Weights of a small model that predicts nearness at each pixel: 64-pixel images, trained on rendered solids tumbling over patterned floors.
Rows from block 3 of a small model that predicts nearness at each pixel, named by matrix and row number. Rows with one number within an expert belong to one neuron, the router's apart. Each number is 128 + 24 x the weight over its row's rms, rounded and kept within 0 to 255. All counts start at 0. Numbers have three digits each.
Before each expert's rows are labels from the 100 images, of 14848, where the router gives the expert most weight on average: "responds to" is what is common among them; "patch colour" is the nearest of a few named colours to the mean colour under the peak. Only what is clearly more common there than usual is listed. The data: rendered solids tumbling over patterned floors.
# router: slot weights (model.blocks.3.mlp.router.weight, 8x96, trained with AdamW), inputs 0-95
# up: expert up (model.blocks.3.mlp.up, 8x96x96), inputs 0-95
# down: expert down (model.blocks.3.mlp.down, 8x96x96, transposed), outputs 0-95

# expert 3
responds to: count: one
patch colour: brown
router.3:146127137064112130122132140106128125133130126187147122100172161128157142119077137129141157144121132100155136166169106119106134137089123105121138105127128128142075127136117124123082108156132139091133187115143135122138086068090133120117121146180160147143134135143108121161109114160126116099
up.2:141114139153097116142127147112131096161141152144126138131097118105121147112129149154100129096133130147112132129128159086148142110192126150096160125140091120133142069108105163149128181134093096130128140114163136115123114127132145147124138076138107126095110134066118161066117164104167134123
down.2:179137122111157141156108118135126157108110095133076115140165138127149119147136150094102103138150127152146121124111157177080144154132131125164149138126130124135137103148166111072117113099168102077115098159108081144142123133120139129118130108103116123118100104105127134143135202136172120129
up.3:124060117118115096140093097155099132114169102107159123124118119164113117117152145116141099149150119171097132120160106103127138158142089159148105138127131099102136130123114122130117147091126119111106132133171112165164128125142125079125083136131120153128167087140122171150123095129121190162
down.3:066136090212094139130095129115108114127128113138178111150148120139146100097146114141155118108123131071128125134128160108124110101152135135141150110098133109115149142120124155138131163167128138160142127159165111124131154103126117104112151143121130086111154126135137106157139077153130166176
up.4:131119170122116132127120124111143148137099134131163129131136153143118127097151096098099085158124105157140219128111155125136105120121147159110127126125156133084116132131170139099140093094123107137123135160162114106161128108146079124117120145155133084109154089128129111159166112186105119107
down.4:123138135200104109138116147176167124125164120142143084121100127151111160176136095140100133124157145102126138136125134139115121144111154155151116120105168124097091111141139123153104073129123119134128116108102129130140108099100146156135147132102126155119171134082141093071107101146142115178
up.5:114149134122145104121145102116129135150096138126114131150140127085106106149139094154130128128129169131101104128105135082122102067155142128134156113189126123112135118096142142158125145114099164119164125095074129129180137130135149129119161101138122153059156131140105104132154180100155139114
down.5:147123133079141147111107153138141116164130102094090109128095154131147123121158142098132105112157134128170110087086106177104147179124098097124108105156131109122148155110145111082141113118155109111113092122126107145124138099129102131113133097122101105147186092101162126110117174120157137103
up.6:112124130128149125113160176121101164164143084141141113138110122151119152134129070167132120137132084146100083138141138128134100134168109137134160120134183078124136149071150108155115137111103094120063122115121132124140150130133130126153137106150128096097108133152150113124106140132152067124
down.6:100124121133107133112089085135071146116147115138101103147173147112135126140157128150148129104139087100135125111090168151157153128091128151131127110136184085125110099131117105087169108147148105129160123129138164127150137120118136124155158124124108158128139098170113167173156150123111180123
up.7:121164148132088171163131152179080116094127147136137145117162131087109138137155122141131107148174102131125113140119106193140113143134122152106125131189119109128114138119093122132132113140145120135211124143138076137122137115122077104117109145121134099125092086147129121124133124145151118124
down.7:144091141127130055163119117119181101125116141125117127131074162116093155151152131147135135095112139124151126140134111126107114102115138158131077129156110161135137095124136118124121072151125133142101136153132120116125140114108168120112140155099125179140145150120102142088122073102185133153
up.8:149148115113100117145163119118113150123121105129121110133128132094131162152127107144075121120150135142105128111122165151117116150083137101128094129051124127179138162137111093141107126143118077122123105130104150148124140127136123139179135136096106114128109139211130117140106167078114155112
down.8:164138149081207141139119107114142130137159138120110139128151099122120100157129167137084131149120149119107172121096140105129177139134135130125168142110112118177075118161138085115118153130125118142132137120129137148164119111147116072161125141106142160126110116127126101162158179103122111141
up.9:090148147122114157115082168126136130102130144134140161133117128107146155163131120150123142187137125151104175126138100134118168093123090159130133138178170102114112142180088123114124124140085124118121121146144128134127132118133134076111165139132149120128148126149124132169185139127081079140
down.9:079099138198130104109101096150150116129129126129167145124149128112119135113135096166128141109122147114148160122114151090089115161136121151137081110136174151143139111109127123153117098124152129161174137126131104099108158151118119115102141171121093127117151169105127088106100072131137138162
up.10:106136112137141118122160142095169112182129137143113150143125123144115133148116108163161129137118110125120199129140136116126166146115158121081092128157136087124137100100121111188136147112085116128110131164150135139181122133162158152123164095140143140145170137146132108142079135096134120162
down.10:102117136132149122168130132138097110150089110123111140140165115129147109135102139130173116131141080150151118123136150150129112117147107130173158142138156091139091135138135126042087144145176095111117088129148146161163146104079123142122152118157104134140157132138114158128146159119116161166
up.11:114164107123143120100117118128148152155150150144145114126145143165118137095120037127140142149097146159117163126136169160152153149127117211116172134141146114084133140116161128177131126154166125121119126145114132160162143127137132129152075119141134151113152122142106122139134114092128116141
down.11:086125122166114122143108127087103113122120114110169120154153120152164096100087125142143139134150146113123168125148126131111144096117149176128065152123145103123096110127121143061151112138082148163130134144148143125130131077121099111146192120155124109125115118152103123121121082124121124162
up.12:126056123115122184149156112179102172139123103127146124111110124104162116131141139094146140141093122155115133109135099174136131113098107107147109099071101091107128102100134126084120134152086138126144110132100107106114160149122153149113136134110096162149146134124162086120132121144102107114
down.12:135167120126154089202162157093102124162144137091139118110139128161092160106143120103131129109102133146133113106131154100161125126162106129089134148102091159094124158144104111166146126096157155117072168123146120114122124096118124137087136131136149113125141131092094107103137118120123167110
up.13:135094119131128140116086129120075154142180096118165131129138099118106150094132182108106114073153125129136149124146112129139134121135107140119140132158109119150136102127122158135136126107094147127136107129188140105128147137109091180125145124103112116138131102138133100069103152078169077104
down.13:155157124118162140158100144117107114116119108129094118134119122145123106134141158100083121118155144134123091126121128125119148128145120112158126167132121116145097153134148134092140121110157159064126131210101090128139148129174131133123120097128132136131122095129121091152185209117138144143
up.14:147110155117122113127127113140119151192148151127104116120134148124127140128131164149117149092124100138148087122126169136098097134092160129090126142115095090148119061103135135091106125133116087108142133113091095089128134130113166188108156102156114124124101087110130135125104130106173147110
down.14:127154106177158135188127161061110113139120108116108161120130100131155114141109119135124118130135111167108132089148129121114144126126109138115131172130090100134137153145141142171100176096128098152103135157142106115156151087111125116109123098161140118067101118097116133165140132138108168113
up.15:120070136142130127114135164118104105080182110119147136107142122120119162132147102138179108158130114170118116132138166146069144115150127151167155118136065112132134106169142108180111100122162134134115128121138138141096141132143121113121092103106123124107146155130135108126126148071093137149
down.15:146164110091149141104118104185128110113108124148113103139144102109134116102133140125155156132128135115144114122098164145115102135150150129144101171136093164103088133101136151044154127133099142119130119133100152086135121109134126128112164119117117163111141141161085144139106079104079148156
up.16:115101121140150126134123129157128121108132134107139167156099104126087101129136134110103088092154151149119145106094145127147082147148111075113145099174155153128160135080098124128135132122119140162080097107086127136155140150161077123135140127118089095163124168142140104085111163112127135137
down.16:179149145065126121123155142141165135119138146130129098082095138151102133101160139092121151099124106144144088134106135132177092142150125100123150117146108156097178126118130137102158097138142136066116101090100145130084108156134137143141137097122135139158120093142136135094108143141141118098
up.17:109158162129127111116100094155162116073125100117153146128131114111133136119128124142090130151157121129169201136130100130110104114141175124134100128102168092112114136130087136091095186103117149135082147110167139121146128115135137101127156138112101112098132116142141119124143120172134072118
down.17:114103153157110142060129161169157123168175130150162106125111138129140136098165116153108150111143139128113122151087160083120144138130117151124148094105175146136134125140088145186112094125143162141180141118131131122140131125102137117125109161109132146133160145131148070123110099151125139128
up.18:123134138130127123125175120152138187133135117110103153149146083151146124159123142137113154099085202118117126111147176107165134146120144178110120123080135130140135142114098115151144161109116145109125121117116145136207150158137156142124132109098148165148135161148145136141151111103137111152
down.18:123130122138093143145140132091093098136134150118189150134097121150147139135164154134096085095133127103132109118126125148104158113128110171098133111155115059170126139132129154109121128115152128176136120172145112174130168109104128120146137093090121082104160099091110141118115158144144134131
up.19:129126088120121157136146131152083162119154110131136115139113140154114106107162089076118130107132143167176098116109115113127110180134149141125144162131157080113117111152128136118125140107139172119084126094165154142166145159132087129178135166133127127135110106156096076131136108109145110142
down.19:135129158118099118142167146142092136133167119131116092103148132152091105112168088109117141113123172103070121124091119172137140086074136158108111100147121136096130123117109120144172105134119179112159122096096149145117137097134138122171142154084126141140119122170121143131142099124137096134
up.20:135171132147089123131112075119125116094096085137127160147148115099151119166140110132127124190119135131150088115112136137151096114125119113151124140158116132116118157114088089125103120129211122137107126173144126090162106123104143106136084159129118132113124149147154106146169153131103150135
down.20:138075116137139087115132176187130131138158141134184115149135132119126133107119142138132147152124157096149133117108128126117116153125108121155113133121131166091127101124157111117112089131076136144143159091122096102115128146165138140128128155110119154118139156112128102079098064177129132178
up.21:110210106142106164120171149152089124135117128156115117127116135171111133115142079138155140129129086130110174125129145132154112125149148111145109151116080155117144162094133092138126125155151122131150131147135072185105135131127123141114143112142118138141135117136119105158115092124062103140
down.21:127033120083132105131102151127171095123129154132122100144138136126132117100103128135146166141140115111162158098110127146122077117137130136132102124123101143103106090171146109102130115143114113092090110125120124082145109107119152109115158124132110147117139123136097132103121058124148120172
up.22:137145107127165086095101090089106105118083096141131092132152154122130122095108118152121139155122122137143197133120128104148159123091140144167094134118097139124121122139159090110119133092114131132113128131176123172115101103108177115088137123139115149139131113106159128135147164086102171130
down.22:082101129135129140151122177112127116148146107138140185144129114090149116140076109147126151152123138137121147126138130137116110135197120154114150143097095132103123104164137118167085182159142115123130117148138105086130133129113140139096133132167120141078118138075134107108096100089117142154
up.23:107161109128130151111165147127101140125114104133103130143121112176085113134110056124123127146120088140123146140136115133200135131122135146142096134092176118140158146074163121110165105114146184123118130139099139121139129125146153118164153167131126145146097149131104109140115091132117171152
down.23:101092159141087140127132095112096119102142118128160113124188112176161114085116113143126129125156077092117150143133110131155125132123163126112140106124197101142104117156114122119175097151129175111117149111155156157109102111129145122182146138148115123148103129152131148127152154129151151122

# expert 6
responds to: count: one
patch colour: pink
router.6:152118123059102125128146127119121138132126116206127124108156146119151135123083140118132138132120129101143139166170104120107130138084121122131128110123136127150085137136129132111078119131122129069130199128141126123194123093090119130114107137175163161145131117144125131157117117151128127100
up.12:150118168100103156125156123117113160121101142105177139126115134112121137148144076134134156154132134162135143145139122116094120107131121134148134133158153108130114109146088096139145183123196118133128132117135125123214140119121110090127118124152177131173135115118144163145168149108087119118
down.12:081155134169153113154116144166132134103116136144154115123175081106153110164119085147141124127133145085152131133139098153105131151088134128109094134151134131129108109123148089124101107137066123122124140125120134171121177109171139105118163161123131136112128117070140089090124106125103150144
up.13:123118145133130090117143076114111129119120150125148142133129175139123171121148074144139144126134101132132088129127087120115131161150157056110109143085132144144141146084103177121090145095132162121123119081163106169108115113142137117118133143153100115141154173121116098125120142099095157134
down.13:141134149165129189149122153146055102152129110129090164147126108130155162141152100129138132162133107109135094105109146119139131097132091113132150114086109124171097130128106136150122160147119158176106133140099116097145114128112152109109134155173119138120153180117137160128145095100134155110
up.14:150195131132117130124130128142121158121145112115142135117125138150133139131136155140140153111168118153155129127129126093145091172134151160164127179086094059131115138138129144148118125136147130119145112089120098137127134156129147151164134115100129131092105092137058194123136118105140169107
down.14:134096144166116145094098133119113106129098120093142153107133122138125101180094174139151137084146127106098110104126157153135138093135075175102142139106085105180141105149159152120136138128082130134114112113135117123141122151150129142150116122084147124098081085131149117126109092096107119120
up.15:111203094126091144139132167132120094121138118123095135123130123103088094127141144143166150098139157138140101142134132143129122048123120118107120136173083135147132148133121139106120175139150128129126130126152147116149155123119122136094110126145120139147150168091105098104085166130087082137
down.15:122074163171158118127128164119091092166140097149092140155155104094143123118103127141164127116113115115141130151144105157126125163082133106133118147155092123158086124137130152164095110119102114153105106132115159137144146126138136140083142116152107135086132166120139123091184116095111161127
up.16:128129134159081140126091112130068137111138119118083147163113100095116142128145160118066184093120134137075117122137186145113138126116102125113137127105102106148143105140153111090105134101102112126094145118135172140138147139125137151121146117137120148141097134095134113103135145095189141141
down.16:142119168125153096122108126136095125145129131127104148129136127126171113173150151122043138160123129124098130104088120119160138128170129138149116168168105123160107136116159154176117112118151110117133086203140147146099154152113150132110090103112137112131108124106139154141135154115149113138
up.17:085157135122141116167126122142172181099160110125138143136130072107135089110127110142132100108101151131113108132138131101115139115131107151124140077123164082113129170117109115110147188093109176132102153169139131139124159148135125116091134148093145146106144121164136160151126110151143089149
down.17:094126146118147157115149156107115150129150158135217122139143134124155095108140121125124085107118142139151113130126140120133106164098099144104127131133183109178106122153131146151157143116160151119149105100146106152158151141124161098094166115106162120099151094143111116143154122181109141137
up.18:132116157115103145093066139090148087147075139124139117126137150095118130108125068138118158155134117162105204142129129130151123112148150151132124142124117114063132092128150131132120156114104115126129129151146112124116101117147114090094136098136113142142181101102124107132146145138102169131
down.18:084159131157154163147097125132118109133169135131150120160156117101150125107129084126122136122137129067121123131095142101103090136134098097100141131125125109087106143103108151133131119138143102114102125119135131122128115091110170103068170095129109106123176115102125084118100104091104167156
up.19:135167106120100095130089131150146115118128123148169130139111125083092141100126120083132124141139134151090133146129108154093106136157140170137132104170125098141134148127157156153092180141158115122119136101112134149155172130135080117172132169116107120130128139182123110125119131067170121127
down.19:112131166185152162127124120126130118157152116088152127137131150111134098149131132146134166115150129116093155112119116160150150091066144177104144151163114105137126106125139112126143093136066150164145101121130132115107147102131100119185140166119116173103129148148123098111125104084108120121
up.20:155091123110127165093130155145104158151158160115133149131132115083133157156134098093122161122125141175152119124138110142117136121121107127128139119119095127173138057141111150166105160134155117121109132096137138109148153123120117171125159130130123128147133122113138089103098152045151099097
down.20:118161147177136117141068127131076095116116105114100160137144090117131100186129114130101124112120122110112110123112117140105150124118122147110109142152105117162095179142138141119092115087085089161107111184135123132125166134147118159104120125125135135123108139110110125129155152066108152115
up.21:100144104112144135124117120156120132135119121124134149131136089137121148114157114121121117110132144166150126117133138092070152102114102139112148064137124113113115102069099120106129192103064101125131130145091138097145176136150088123102119102135115157078123143128139115110160140124151173153
down.21:070120160089155084095150141144140119155137107127158121134140144123154092109159145094117126113109159113123125095091156105151118162132097132128155125148141098120101144151150149178170149100181125100118085131145107140141123095115162101081142093129130091123155107121128138139121130127118171144
up.22:122137143127112154156131106125108163146147111143164120125124116145124100124152169144129136125167100160072127124113143137131110118120110146115107117156162104133126092112070088116140102123106123132107133102070098186139140125124107166129140116173149146149095063146149087103112114159143160130
down.22:129126130115124085151188143126155111157096089123134114115119116117108068126161164158165185076115097114177128092117114127130102114136101183132156110167160124099136141146143112155125119137141113127126105110154111118139142099131143150127130140158136112071107139122110154105155131155120136132
up.23:141110128156153129129104119124081159157145138133097126121132158155124156113128137164132098040180123134152111112123116120175093143111151135165155160125104094125129111097150124140133126139103118123120143115138151138133125137133095191121161086136131143121104096129121139093082131078115110106
down.23:117110124105108116124120143087108081134116106139067141132131109106131097175130132143135120113143127134102128114119119164128127125124134167131113154148096104153117146139177122135106138114124087106080075185123133118127165129130141184115107102140112096106104129122127169128139174112111186092
up.24:146084103135161086115063097132174073137121099130127123121131146123119113127128152114160117138105109132177137125117149130115144121125136144196107140093106174133120106164207145099116096135143131142119124171133106121100117112125129121138087139139099111127110123116150135120142123127133175138
down.24:134146106127124121086117109127115124163124131155152137159103170120161130133064114117160155166094144138100090125125152129115113117135173136184146139089132185105147131156118121148126131129131114133141149077109136129101129158133149151154122125136145137147124158113113060125109111132059132127
up.25:114128184134121107134173105143160163090167153129072134141133111145154098154138163159096134108148152156118169141140153134133124129108127137139138174115194169128120113124097128097120140112156145124133127154144145173168161158153121136128128179128123140125098126102165142127110126103135156121
down.25:060121158093121131100138146131128138130133124143172135106150138157135084143124142141089094098128149115149155146133106126102153145126105140149127142100210136185125146137150134157136146117112142100123099131153141140114134139103162108118114188126134099094107129071126123148150120171123120131
up.26:110101134145128131120107122163124148096076122103123139156106106101121101110153128127070116104131145170091133117103131183140100096134126085125111125166171133108137141117144137080144153088074135148115115118135103083134150142156117128129134115122108123125180126101129099081164140104133157140
down.26:185162109062124119137194129131108113149110126139106076093131138128100161089172172113110133124113136142126134145115140141112122134167147131144162136113111136113135122118150095153127141202167163093143117110108134164102107105156128108143122119119134138136111109118119174136113153137127129131
up.27:112148128130112174156105148148082149125138091147112082120160125136124126088140131104119080124163080131112157132115103169124089135118087123153099141180143116138115178124145149113133102145122112124159121136132097144119158104136081132116146148117131131141078080176140114132150118126126088134
down.27:131101132145139103174137104109175109099156121111161100101105165139059106107101136114119153071129100130141156124131114165091161126120158143096132122158135135125150100157154134132133092106115122127111109098123090118129151130100190131127124144129148125099113146158099139108096112117180135130
up.28:108132121137126171127132117107107127073136104118160151152105121095146120089134172101101093161105126129152185118112114104117126112101165134147119135155185090116121145121105184112138175106114159124098154108088143154165121119119126112136155132129105106138126136163099101110132139181141124132
down.28:158136166100132126104195139159149134161126130136131105097125150097095161078160165109120122147156114158110108137105164123142144157142098134136112120156181164140126120135111111138126122158139193110143162145127136145131133115090138121151134146129117149170176133126175155095125141152112119146
up.29:134086125148177104104087180124143075115180141128136167130148105128158149116139144088131106093134122119132147120129136135152105162112131135136130093128163108130126118134133121114125142134143123128145120135127098074117158135124100125154120188099085120098134107071129114125157149148128087181
down.29:164173108099097121127194118131140118126134149101149141110094173151106171069124119084135128139140133155117113145143140095129135094196121125137141159094150139126155127153144131123147163125104137130126151113140106119107080093100146135147126185130113132132166135130108118141106141158148134101
up.30:126115106137172099090118111118144168096095116106118127159132125122114134107140114127125121123090191089172128092133123105163124156116192143140113118150131184107154132129138127113130175120168103135105136092113140095155141147137137139153145106115136157172122186127151125131134101125103145157
down.30:116111117136102149115132136091112118126099131144149144149119159150104142116153122112097134106126157147111111117151117132137133115146124150139168088106104098140124075124140135115143144154094126109131075221161145162144135117124127139177122094104087091146145104150085145158124138169165120125
up.31:159107118110111142122122088106121175133187151119183130130109152134104127125141133150124133126138140135097138147133140095132132079137120139110131111155137142138123101115156124103153118118071124139104132101097124183194139138153132060168114101117176100134141130105115130123148147172132106138
down.31:128130130147135107173128150142127158130078152117124084138135090121144142153146150152146111134110154097164109143126109149103155182062136103109087130148144113114134133126124105147137106130147128118129150153141139165134163097118125086167145138087128180141156096105161147113131100132096162167
up.32:114079098119128160112125109149120099138114117142133088128103141154105097155151117142078133126147140140126107147139116130217168139135132145178123129139167184147131127094146145133128123115144147122127104140112133125148151123143107097174080154101133136154126141091106098111125131159086151155
down.32:107147130148092137141136123105097104082107126089176100131154136156138108089149116138076145128137116102100143144119073125109116092113128110139179119111151160135159108149145111105140140136102155127125109175156133093125102089086118130159142175111096152168120112117112140145136093144157132133
up.33:097158144150103130129124097163164180140144093146114112122164115158119118117126144135127113098144111164115149123110170150152134155127121124210090085149121125096111161086138095123127145142125127142146140155132090146141161140114102144096124123134107133119163072136160110124116082109141103127
down.33:114133121091146101133181157135162128158141123128163098119101142122132090097120146162129167085123137108166141086119111126134115100132127155126170099116134142121154108166156114134142102147129142117088089094143070114165109113138162119130125126157130134086162132134071126092140133168122111142

# expert 7
responds to: light from behind the scene; count: four; sphere
patch colour: brown; black
router.7:127092116140142119143155157126106129177147138139110164154136109120151114139119151124117150113136132103135105068077124111138094127105133065115153133134105098137164110096100122134090139156102128173109130120114117120082128177145123176121158123187130133110103099104114121144082110109142113116
up.12:118123067086117143126114121133147095137129119113163128133144111123096161129120121169108124133099147153142139143138199126140117102120083133157114127155125122130154132117162132123184149126102131110117145105158154119106122142118133125162124106106073127085144160190124070111157103120163134135
down.12:137140173140113185142103118122126081131128073116084103134137127116109160162131145099131155145164114150072123152108146159106128133121116141145148141102120096112140114144119104151179140105143157165124102095087155134128145100144110080147108112078124135145131146125164107142153099132128129161
up.13:115128100104161110169120165138139169119123178124128143102127128153131075135123101138127112145099174141139189151132117094128105131115105129135120120103114101121119135124151143139173161134131159148110130130177151093146081105141144120103146163123145125174171138157158093164131121133094088134
down.13:071113131071152131157144117128118132155072142105170121141136131136083151092119127117122104124100096104143117118140156113153132141144056158092069115109150128091095148088132122138108084138122139147161113159142116116129092141139108125130129125127113113115141128105085128092115142143104126105
up.14:101135120135152106103141118148094110127189098122125127137146139121113135093112135140140112120109096112113086126151121126104152126146135146093098135126120127138141132144182128116171105125141146122171152079130128106067118130125149124127145139106098119048128140097120172131167171111177158144
down.14:133132153120138143107122138112120168119123155132106202137109112156122122133149066114141144133141118171181109139141142094157108121128162080128108101098134131124128133157138111146141202130140116102113076178139130118106118153107106108146124128132117160136124136112128141067134121104124104164
up.15:110122154118067129154109132140110139153106137137146161138118148155180151122162140123066107100157123118123131121135115122108155103098139117132186103140130112113161134106161137052102092108080133138160119119157145089126157107124115128127118113115113134136105141127113151111164101141168161142
down.15:144133143134083172113088114158102168109094117113076149101119108111124160139121076090088138103118113109146165106162153103140166151138119128122148109113127101119122121149135159151154117131140127124132150090124113114133168057111118146116117124121132109109114119115107077089126133083144101144
up.16:143127129127155141124102133120163112116135129106122118107110155137129145150126100143132170133094155175121146145168149165154129116113094154087118118096112148093153137134093100107137139091129083126094091132127165125162136090144136112154099042134153142107170147137149129142135079145123140139
down.16:166154116107144137103156107150179104168151086109159120112129126132138161112173183143124134159135171095151107107187150158158126114117162150142131115162138117107131136101134119120123108126115136148117129088086145159099130126112115092117125152126127121148121134130182148157150106096092145100
up.17:140133175162083151115115103119135082124109122149120144113144101088069123115112146132107142117169159157118132121128087145146123167146162111115150159115130118145094132118113136162113103147132155125120105145123147163118145143060122145163121097147148157138144131088165117114176112112137151086
down.17:145163109144129104129095159115152138153119113072036138142128123136150146177080115142119126125157127098108130113142112103136117103148141087147111134119124119127101134128100122109136152120146121123147160089161114145120132124146115176159124100108128080127153158171129156125100139140142112182
up.18:132141143119159098140112085098105145128130134101176102156157169104102146106109140133145152144109099123070156121130082115121147170181146124125131151113100105120118108126152148141116168143111136141147120128132122073114113109100169130119156105120123148057130138160118103125147147127171157118
down.18:095127136120134132100163136095130139149146140122117166120159131167152130138086092084138129128162116146142144111135133119148088131120110150148149105119140117113102166137164166119163173149141101133116096147171129093136117100121086109145147072131138142112144111197087128078129138137143103110
up.19:112147121148122108123101137141118140141129088141100076130079126157111158117148091199131127125162105145097135117126111112135119068125084142138080129104117121102158146105094125128116121074090100112122094134134130131131190113163134133117138126127148131126141115077118136127159095109150115148
down.19:138161101128124170068110105119148095111160089105124109106167126120139130123146185159111104135112162139138127117138137125150144152104123128144098095143105109160165079128110112110079067137136103143112113092119146147153144110150114138105142111106109113109137162126189102130149130110150112125
up.20:122148130107077134131092118117140138125107133117176115135112144131104106116149109139098169126154105136105139136118110115116158213131094125177116122141132118143125122112128125226135073130153115145126146130132115158138088110133119134142142141120152143097118112154085140125092118116122171131
down.20:111112117110130157131123143139132123113151136128151109112132088115113130122149144126097102079153090113127135132112136103159105059166093073138160129168150107105125094135154103064137115124118116129154129127177119136119129180146151188143101130098100096114131133122110101105142163141133126123
up.21:112143127129104187100131133124123144122106114160126121096147115133078133037116133141122150094128146157152155117165160122143125120116117163083153112144167150138080133119116110109109155124141149070103159170130151100125125131109107149135145138130116128108132131181133104114162162131128112138
down.21:116117119178150127130130122150137128138144055105120129105135167128122159174112168136144153169149140108083075134133153138112124154128123123132112145111127138120114137116090117145113128079102111130146144067130130156105117103124146123145144109077147129183135147135145135199136117136097120113
up.22:131132167151084108125142146135124170140122132111163084135096136154106118073149142115138110134103146154150159127135162135123129124105126147149094078083125123149117130124130079150143171128125107136131101150149141169143185148130156135148092122134135118162147136116115140071131063132146100140
down.22:160139110151113126103087104140143115124164105092106067117116110080119154159097164165145125171145097100109144114149099088116126109117130115123120124161103152129133056129114112089123083141141129130123100107140129131104132147124090132153129129128103104120111128079153131153133101153109113172
up.23:142150142122123138148176142104115104119092102159080162096128089138142084084097144188132116107132168128159106142117118109119139183121153109144095106117137156132074130132111189136130146144135176113143156111161141111139089132125133135116137127134160126163133126127148123102128167134124106121
down.23:170121124170120068152098140101127141166155087100114122110133128126128146129089134176118134122106120104120089079154098096103094113100128103120067147130104141146123133084095147137087147133126126142133152130111092157105112112097109158139126118124107102175146167147133160119128143142127133148
up.24:104150126156153122130140148128115114137127069132117151188104139153107178157163132129154112109134110129094084126116137154144115106116096103107110185104152111113143127131150100096109122113133122112079114106134110100100113125115154134092137160137126130118129103123103057113142166109089102157
down.24:148158163096150122098101133176134100111147134111126095175159160156139100102134126144130137131137198118123127101120112139123099142100138118171128154133114110159173079166149126117091143122137136161137140110142151177155153114147140097120151109140126061146124108122160109150100132127125132130
up.25:128157105126104086156105059086140116104102137132143124153127152115137120136093142092125126114109155098150099123132112122096148172145165131134086110161135131120138129155094135099116110149165136152117127110095129100100078113137169118144142145131118127144115146094129139117115106146165208136
down.25:147108127138104157141137143112149131104139128099143150142136141160133145131089125110132171085112140123122142103083122094112115120108133122064133120158142173096111158083064128145168160109112152094142138127100091148152138157130120128150119091145108137118132137105107152083115131134175094160
up.26:125134100128153127131117141131135105121095182125135171137131114161098130162104117126133109148141115102184144136131063120166152070106069125116103174161119145144152153115123140111130129148121184125142078155167097137128083147128117117118134133130151122157144117119141122135124076130107128130
down.26:084164125142121145120101143112133156120131162088142116126116139134119086142155154105128109093085102137146115088117093105089133139147097101112093103106099116146135148113165129126143090129102171182113142137121097133143096146150091159096143143084138157094121097115115147097127152139148166148
up.27:127127104155112129150118137157118167143152173147137164147118123163101123121132150108100102108182071136105145117121069118140113082109075110160124144183114152156119120119140149080112096128112144149120117123170097130125131140118100137113145121150140099165095089112143104112115097123131126116
down.27:165175134132126145119101124122115180120138141081053103124146086144129150147095131127112123096152085122185142089140089119124145143132157110100114127147134118129128138125107161128134125114160131122135155099158112117135151132121080196134155124117125124111138117150116119098139148116183112142
up.28:147122160137153140130158142109162145157116121120079054130111130114151096107178146090108157126120135153118154132106159112129130177145171128156138103125104120118107118116176108149171125125120140132111125166090137096129157153140163138170101103149094107133134116158151114138132101121149164143
down.28:157168147143105106139088100110118135129147101119018114135153102131149142136098127137116116115188090123126146137123134120121093087124164121125181137133137134144146113121128145109146172121159127105144130092142121121150134146128114187150130098116126104103128119154116111115162121121151099134
up.29:113157102115091097115097124156200137126113090127148137145074125130102110143115119147144134153124119152091108134126165128118165102129131124189169127103143125091138124145122119123121144109156110147102092154082162156142146116161164111110125134136135133057133132100157147144136125148134148153
down.29:081116112099125104113175126129130098116133145153208160144132158157127122070158151122127143120111163141144166146111121166158149139121115185133101113120142136137110130146120122131111111174105122125107117158097136125144097107120165078099138150146150155109108104100123144117095126145120164114
up.30:152127143133111209110156155153086164127113126133135127113146145079119137116118134104100152135148105172123138121138084195117130145105123125148075151133131154145102129141165117094081124122123139090131147115118115089105128101119113133121119092135137100138144125144124098146114192123095133132
down.30:127129137154118068154128081151092141091169089119088122111151124100135118090118120131118104092151171110129143101143099155128119104127151121183127126156134104143142139140124174130140170136120123105144137099167117115181114107140122147122157095145147101129124083181123119117116141126153156102
up.31:135113134141164128157120157129151194161150117139158087097119127173156109118078129136143121100094075126114140125113132124150088115128142147130175144123141087135121128114149166135168125152134163114133121098100100108171096124109110164129138171139114146133153116127161155112091082135129124133
down.31:134147125098121120130132131132140167130103166125131125133150104127147186105082128096143106132193068123168121120143107113153155135136145154082105121134149096130074107132101125103080103151154139098097143129149112103171130117131105184132139134123130128109140099159127141113121125130180133126
up.32:122119086098172124156107161138144130131144143112133114135169113157157085123105093126115119125117121102146119136137067150135148121148132124122166102137116084124107162080111152147119108115138138128166102085209164130141118121153129137116130167108128153104085118150101158141110098127156136128
down.32:118092110121142136139169125134121147146058158133227110112109140161128143132155126143159142138089122102132094120118137106142142115135105145104115097131153146145110139107130104138095101162116149154112097143155113106183135135153144075140112152142135138123090141111141161125101113144114146120
up.33:149099119153164132092140148128099139135169108115141128181128136156125125123106141099200146134124147134159104131153154135144130164153158124140163096128097122124104125120118126133104065133122121130092134176051145160100097140117129125138092102112119095132154160107155132143136105141132115110
down.33:150160148103150092106079131115142129118141111116086127179138119135138151164136111135161170097154142098092145147123106126138091105130181116145146134128112165110140108144119127141141141120143150092137114086134126157167156141157133169152127102112119137135158124114141148186121114133180104180